{
  "model": "spectrogram enhancement model",
  "dataset": "two synthetic voices taking turns or overlapping, over music, noise or silence",
  "train_examples": 26041,
  "gain_aug_db": 10,
  "noise_aug": 0.01,
  "n_mels": 64,
  "hop_length": 160,
  "input": "log_mel",
  "win_length": 512,
  "task": "enhancement",
  "loss": "mse",
  "arch": "unet",
  "norm": "groupnorm",
  "hidden_act": "elu",
  "weight_standardization": false,
  "pixel_unshuffle": 2,
  "widths": [96, 96, 192, 384],
  "blocks_per_level": 2,
  "block": "basic",
  "attention": false,
  "upsampling": "transposed_conv",
  "init": "lecun_normal",
  "residual_init": "zero_last",
  "optimizer": "soap",
  "beta2": 0.999,
  "learning_rate": 0.002,
  "beta1": 0.95,
  "shampoo_beta": 0.95,
  "eps": 1e-08,
  "precondition_frequency": 32,
  "max_precond_dim": 1536,
  "merge_dims": false,
  "one_sided": true,
  "adamw_lr_other_params": 0.0028,
  "max_grad_norm": 0.5,
  "max_steps": 7500,
  "batch_size": 64,
  "epochs": 18.4,
  "lr_schedule": "cosine",
  "final_lr_fraction": 0.1,
  "warmup_steps": 370,
  "weight_decay": 0.08,
  "adamw_weight_decay_other_params": 0.05
}
Rows from block 7 of a small spectrogram enhancement model, named by matrix and row number. Rows with one number belong to one channel. Each number is 128 + 32 x the weight over its row's rms, rounded and kept within 0 to 255. All counts start at 0. Numbers have three digits each.
After each channel's rows are labels from the 100 clips, of 14976, where the channel reaches its highest value: "band" is the frequency band that holds the peak. Only what is clearly more common there than usual is listed. The data: two synthetic voices taking turns or overlapping, over music, noise or silence.
# convs0: first 3x3 conv (model.mid.1.convs.0.weight, 384x384x3x3, each kernel summed), inputs 128-255
# convs1: second 3x3 conv (model.mid.1.convs.1.weight, 384x384x3x3, transposed, each kernel summed), outputs 128-255

convs0.273:129107105074181116146118061122181199122106116100098127110148108138114101166140063144152069143121087105139154124113112113168098110105169113105140195159127136157159082126132145180055136114033141162069125122123157070125099088110110110114067111103152082139074150140149089105086094099164115111077116123131087131147066082170114098112112121141154160130140110140096204150106129117134120161156
convs1.273:115110143104105141094079118164161144090144171119117068156155091136088114124087114077125102116135119127127108100120198116138095147069112144124189154144116129121092154104164127105089137140124130100163055159084137186098175099196107117147116139061124078134144122096089132166090126130104135094116137136180155105188121116083150108118164085106120124129101112116060084143092158131127153155119
band: 250 to 500 Hz

convs0.319:094179162077144075117123115105164123073123092174110142164128148151140120104129120123127132126159148087114102118117090047167175079131127123130103174100170159165186130101099102106057104125127163116125074148117127104154096086116195121055137094105175096089091157063139057151139090125161046098112126080156109192064136139114131141129134105149088096094067117111145102124131120163118091160079
convs1.319:132127125096115139119067089163129139123086160112119137164148171145133095095149121150139089126166144110141132048124189084157127142076116125151198120173135106107125123154119155120138147116129122144148061155126119189118156110202101099122134143102140061136153085118119159202118115166092125134064148143173149090151130106128141130116119094117140149165112151118052093142064137080127155167145
band: 2000 to 4000 Hz

convs0.193:075092127105165111096094100150078172166118094115146139181142134154144135084135107169121157146101103119111078121094117150106090127094119159112133091089111059142099081131161138056143119141155183151127097104124121117043173157138123107120111085107106124133108098151138129142118145140105108119098070123128129124105109116179154139096101105139101102168089132112089097128116152021137107091171
convs1.193:110122150144123138142211155097136138123133100138111141119104105152142122179145175160103166135130139124136128174121106126123148112181108129156047114082118111112116167129137089143140164093144144136114185068139119106146143145040174156124139132168160141148096148176126127052152139105140113135174105129099136160065146123121112158119127181149133165122127143159198146098187134156127117116099
band: 2000 to 4000 Hz

convs0.125:132146132114147175117155104115126178124105089149092135081122131107106119128155066156118064105126140122133145133142109126105166086136120048216176174204131146159090152198108146109106123166084133101118093117180098198177126096160136134128157149183114132148135140181129161123108079127155084116133133134176133125097118140145104145090114138100074172164182174123152140123097112111137120204164
convs1.125:090096121146038101093131138095120136102208113090144069090130137155118148153067115088102165174092083178121082159147148137169123154127134134115152141120113124092151165053138128072102100145187106141163151098092125131041155127071089088121175104090179134084102159047144139115105096084131137113164160124127116110174098123106177059152165124143174064149123113157144148117160137179121160107153
band: 2000 to 4000 Hz

convs0.322:183131165144130162159139085107047131162146126173130211135124135134126165091106088131098168126119152123071155111141167083153098074121129097144165139156121080134130039166048091111134134133084118172089100085137105163151144147195153184060137145195063186099097070131128187125093097121178139105122136116139125127129145123087098151113131131143157099140153220096120118124128110070168084159204
convs1.322:118099112131061110077081150119111092126168148071126098095134155151118155134083141108130159138099071142125089132173169170185136189119144152101187144152099103093176120068150098101142120096183094134143156109093141149067162114097078074158177083052193081112132147066138134158075103150092145115134138110120168100183125116112194090153152133109141071161104131157113106130068140179138173119151
band: 2000 to 4000 Hz

convs0.98:104089157141115119130182161112128155077182132160114172026122106110097159192112175124097144117117119104096095109155164089188147173073124162103107116105200114091096134111118088146066102133141119136121180106140131152134090076068191137112114094128199135152163149136116129090160173105087119102122120122083101174059148117120108093092101176151145123162144084099145114104137096144174156081105
convs1.98:120130193166129115120203166194147164096155080154135137116093100090128087159165119121136114106087136178109137146076096135053196111137136087131090148047176192118148159108127095108106162143142174186144149128168153155130117161113169084114140149191136166127125200125114115116166146082222147094164141103101166189059129104091140108107138154140121132104104094184188135090192131140125134147131
band: 1000 to 2000 Hz

convs0.140:141119160092155149121099102191186092170133169168113129124203110162137061088131118149093112140131173142084154067184147124129174094090170084116141130144194110155098100154139115117117142059063157114114082168127123113148075147100135126148133140109095159143096083178175100189133075101148095169100167121171096106168067127164116114080081106107124155127193132082094162107103148077137062118118
convs1.140:141189092094162136135055101130100158119110182133126137164146176131125121084148119111147100084149121123150134068117183100133106140104112143102191112153122113124148129144141164119125164129116097125164079160099130176135111076218093066112124136107113094137150122141127141196127087145077078159091154139124115093152091102120148104093074118107140136137113157117052105154102144124129169129115
band: 2000 to 4000 Hz

convs0.334:149089163118138115149160104113055102139095182105104142138137131106110104148109137118127066083098107113113120095078113070126125100142101107141152192162081124164164123108075141162102146074100176050114140040091159156132170036172134207146080124181093127101118087094103096116093083112136160123092079170109074143050096148162148227103131140156171087086143218098086142134130079135164102100126
convs1.334:146147111111111113108039106127118119109122168102118109139163166157107133074113136104134103117131101123135112097166194130168116163093136148096184138169113105110160088095139114131116148113128093136166094163093134166067145107172066096155143099047157095116142112075105132197083088150120125120090139123151108075219118123106158108140127105118160114160107120124078095151058124131141177139153
band: 2000 to 4000 Hz

convs0.135:147103095089144176118112088117111153131109101137111139144147133113145102101159116156102119137148120074118123075078104146086160092104175114110180113127118103178111089158126135162112093167114141108099046106112092174133118140162117175069079090158072138066113099166134107196149071148104076137142131107129102081137089099139109169094074109143099137172205166125123132078095150130163147134134
convs1.135:150146101107156111126018089145099141153095177100128145143149176126118121068144132128154097128138146098126126071159170131134105162108124154083203124180143102137153101150138142135157138124113122130138083172118124140124132101200104093117121137120119101141154069114120133235115103162113111183071152153156122062202125144143129135133096095110146148151124133096056108163052136086133149143144
band: 2000 to 4000 Hz

convs0.104:115115152090182128133087071113117143124131113164081152156111140099085147078102120143159131163154088103120101155149122149078149121110104094105135066165136058122083089188097104149114163197115092171085061153142108109178167120101095122122136108102195117016133107114063080118083161125145155172139105145161108121122110138123094104082117132156123105149072119103159170176150095132155134153142
convs1.104:165167128117132130105023103180120122140110201099120139152129151137111102083140118098151089108125138098143114097155155111145094161095134165084208134170137122125137099128142146138139161124117139136142086185124135138110153102204084111135096133086141095137140070096111147216120113140122121146079144139147130087215123130129160107137106094101149132150096110112062082162068144105115155169162
band: 2000 to 4000 Hz

convs0.321:145090131150053117144117105100097110158149112134107122181130062179152082189167127145124091158164146112110163108138150125102115102151098152189100073149102122142190162164124100165133156133100150071087089160136141147117112131122152137145104107123082120127125164107139080173080119173131134089121071101175109118108142120128152101094110144168141139150247179114110126115101103125153165102123
convs1.321:158153131114128114129025105148111118124116165116126137135164171118105131081122094121141094124147119103143105078146157134154114146111140140107217126163138115135147091110143154117115159108117128141147075167117132154084142131194100098132129125089134109114160073102128115230107105151123108148081141162156108066191121139136152118149087082118175121168110139091058098142072140118137165130145
band: 2000 to 4000 Hz

convs0.212:094126120106118142082173168134125096083131119146189085165061154146142100095132141103118137126069111170086165118110136143188116119136136165170122152118088116109153138094158087161196176145165143174135190137164152157141132167081145139193146136118146158082147152111099149095117110108117127083118096056092166192118145104066162077143166211180078153129099107155161144076161142099071118144163
convs1.212:110107136145102123157248159095144127131154095166127125093126116141160125185133146177122150130128166136131122165094096139122143110159133147150067099098138134130117144118129129158114132112164139125117164077159118091141101177025165147114136141162160165109090165153131142045158130113133122135190116113124137169076145134138109164139141156157124132102137149143206141083174121152120109087098
band: 1000 to 2000 Hz

convs0.57:119157122150109034145136142094118102072134161181131121143087114080143131166098152090183170126126131151151130176172089130105089114151104144111102115129203124145126129107153137147166080103151133101167158127104201119041149124117129095068099085091177117169080190109053161135138139132161153118150103115121107143168130147121216144140099126113128080118131141107163127081084126119114176089136
convs1.57:132118143157107147148228170111141141118132101152121112096113087119124103167145140147113139132123135116134141157104116142111147107180122108165044133071113163127111145119127099143108159128141146126100175102128109103137131145043179160141141131169142148115092178161126126054163158095165134108173137121105106182043137128112115154111126167141129160091128124143177160084203130152132109135094
band: 250 to 500 Hz

convs0.116:129098123130155158167157050146181142086089148140140121104144107122146104108120087166106094124099102135161124147106170069072131069118090063198092105101075155069152151166101136157169159146118113095083081070095096094150119145084107151178137138086116202116099120134093159084125079133106076067074130116155125148107129094101145104072113154110106156096166146113074174153110147117072136144099
convs1.116:089071144172066154119204161133162128103175069125129074056123097110126132191097093104123145169099085140106103165139111126123144168148155086143119153082100184087140169069163129099111114117171125154109150072128090093079166102076112099178154094104167140118103209102112117078132108080161171107204133093117113181082146135107140094134188128128124102113139135162168158086140130175127122133146
band: 2000 to 4000 Hz

convs0.97:196120139115164188103082067120137120171122142125135151116095133122142122120138089163090101120116102117103135083142154132076140193071168104105165090154139089139054105139103163092128104136034103078137086082150115098163106110156151145062092140082109156107191072166128114094121154151110090164054125187174091087173138137144117104152082096110162173207192171078142114094081096115150095141103
convs1.97:114149140174107129052102114174121141121156123107154100124113099116133105133150115128127124151068117167115102134133117124101148154098139128108181198116168134093177197092135122093110157119134188154196117150127130088060134161180109057138116103114148084132148147085109138176137084098145138105131156103089083099171147103099132085111172145136173130162073108143088116115088140137123169186174
band: 2000 to 4000 Hz

convs0.146:112129158108173170104188072153150077123102173162141112102183155108182127171139159152153092126069151134151103101063137084126140087099113151141130087121094072095101135180168116112119152152107172108102089153117175113149115088159172145155092118129077183173140083170113130113102171130136132156076075130094130145105193130137084132082080120117136205183137153126106098191134170116060082157140
convs1.146:158149115119109142111045114130117110090139145116101105118149148141092140107114115104143111092109092129128138085145174114166143145104138127123194146151118117107162107095144169094092151132122102139161070136087123197062151094187074079129130093046148088115150138090136113202107093127127124098083172147132089103198123103108148076127113107112144087173115112119057102122094119157134186156139
band: 1000 to 2000 Hz

convs0.369:178075067138118104143093222143135149108159174165119117108192126130094138110114174160200115085121168114170151135132134214140164106142123104125103150166106078117138096135124145136167088213146112128203173108103154106153111061096107089122084104135101101158135107098147123111148092116110125167101141116122123125185136101129146143085086086134175104142178109140130112132163123134124124186141
convs1.369:140148110107119127126011100141127125131117174102109140133157160143112133083121100111156094117142127108123114087145170109173098153098122151096213141188122110138126102121147156113128141132113122135127076175108135152095150118210089106131120118080121093098144081095118132215097121135097121150067142162155121070213111128118167104132098079109142127163122147080048089153065124122121150140136
band: 2000 to 4000 Hz

convs0.126:150085096033167162143084079157119180123141097141135127162155117157113193077202124174191110093117083044133079093152104109135104094141079108123100074132127103127126115138098146094136138135106155094092091118127087088128098117114166127118083113095034120105118117088177097113130097117081122128083079140090078079149123115129127144109083097123140162144160181050141119141119109155198134092100
convs1.126:102158119101165131077041072155127175130066138121144148158122159098155108093155105143145096146170160117108131060124118110088099120085122110123187145184187090149126135181121144117152140147085133144152082150128129134145124090229130079127096140176096092158169080134115100194154088149122122184069157136154125080147117147168098158111107078126118165137139139111044123153070133075103129148139
band: 2000 to 4000 Hz

convs0.136:140135110079139115120074167156144142151089053141127092121134202131112131111133114189085096123117167123137133089146133173088084088080092100084157156159166125180115102152099154148085123150081192137127069084133111134113138087137151136116096133147098140128114060159132110171150113167133057166127102152151082086109125141124079177117079119105093132131161151081045127106051158099159166132075
convs1.136:158199111106134123147038097139119144117075195134111148157155156154137098089174127137138083113175140080123157082127162105172135144117118162107202123150141096143146109142134140167152207114119118127147077167127125157131155099206127106112121137122150099127151063138111140216116110134108064164083129185163109083152090113147146118131073071138153146152100161097032086165106137094129159144137
band: 2000 to 4000 Hz

convs0.127:108109146177069111077175186143125103088147117101182091139116110159125107181102187138085190175111088165182120149138155127135147162144116119111085178071112170114154160105166106138167177168180130140147174171104137159096170146110111121158141107118162129124108177090116169121125145127127154117170141110084163185128143098102163082154187201106137106101081106162155132147178169188124128127127
convs1.127:097098157146113142129245147093137127120147071167122119107113110138151128183145141157109148135116136146126138171089110135117162115156139119157068113072136127114114163119123111148112127129159149136125164080143127113149117174037166141113143138180154168107093168165130137038157143117141142111199110108120138170060141117136115135136138175162127135096138124153196150088184107138125107100106
band: 1000 to 2000 Hz

convs0.128:103133199138137097093175095135138166166179127125160093157170195095141138108042132123092183142082123100086079120098086165123162124124133105113124165138133149151089119067183151107159143182099110158167163156139122086102156128110164151157144136169110128104102145123151142123134118149174088133093110157124122113172122159077122175121151167169062110120142119163154100119109136171173159124193
convs1.128:098150131145086105131188164094110126144143136119121118135083124175113118182118201131100168155130091098144143192146137148161143141190140165131080088085091145114153142119131095180155132115174144135097190090138133098137133107064149150144138083148166170133072119168098145081120122136131114142182105137072147185042122121117146087148108170125154124115110139140183155139167153155126120108118
band: 2000 to 4000 Hz

convs0.148:088140131113172154046170143104110119126107118159141075139133149112147139100114118157107113202094109121078197100148060122081208103142142110129094163092148092113119137142079111182131152086107088133113163098106114116067122145164126118126160149112168166173186132112165104090145122173153119093056151064088106148096162157115117229112158157163181145149114109151126148119165082132106107128125
convs1.148:142189076103130130185154100104140105122059184121132141162131092182124149126145131157140124094163101072124182139099147089154114073196122172112119087169116131154129120123137163152149166121108159088118103175091110117155092119179172136115115095135086113154144070167146168105127153129059081120071116152124145115083102103105172091115101100128117179162091186091088093166148154116150117145076
band: 1000 to 2000 Hz

convs0.39:094129165162123126131122141170126092076164168079127105134123075118124130091087169092120141191089098163197121165097142110112184166155155123151073184141131157107140116142141121195101175117155093162112148109149130134111132103094141158215161118139138100162131154099132133077185159127171149163148157139178130113071198064095106111210185089164106142085142168122133176106120144101129109110109
convs1.39:134129151133149128159210150102134166148106112172103164105122116125145116159174140161103128120145182102139142151115109133119137080188126124157054111092130135148106159145127126146150183125117155120127149098154116105168123144075180165116131159176128157132108141212119134078171145118156093154160106149126105157047126130149097186116092171149136181107142151132173131096187134131129108120100
band: 1000 to 2000 Hz

convs0.41:131165118190113079106119176127068115065152093163179145095133147187147134167090192133077165152106061149103133100094113117145168161125144106143091173085106175087125122162122119132128145083176134177121133113139114167105180147122157100146151144134186161136167165093175139170178142085137149159192113152129127109131161158124219095150154143104123074124155111082181137131150114201139086104171
convs1.41:125121135146088114164236168111143114149149137157117125118117092154142116186163158135128143111122174121120103191116103152128101126167123161136081108082126139137105146118132109151145154123175136122098160113163140113159135146033149158129107157151177156136081133166112133037134185122126115131199097108131143168088107120121151148138129158145124144102121125139190101115194132151119108104087
band: 1000 to 2000 Hz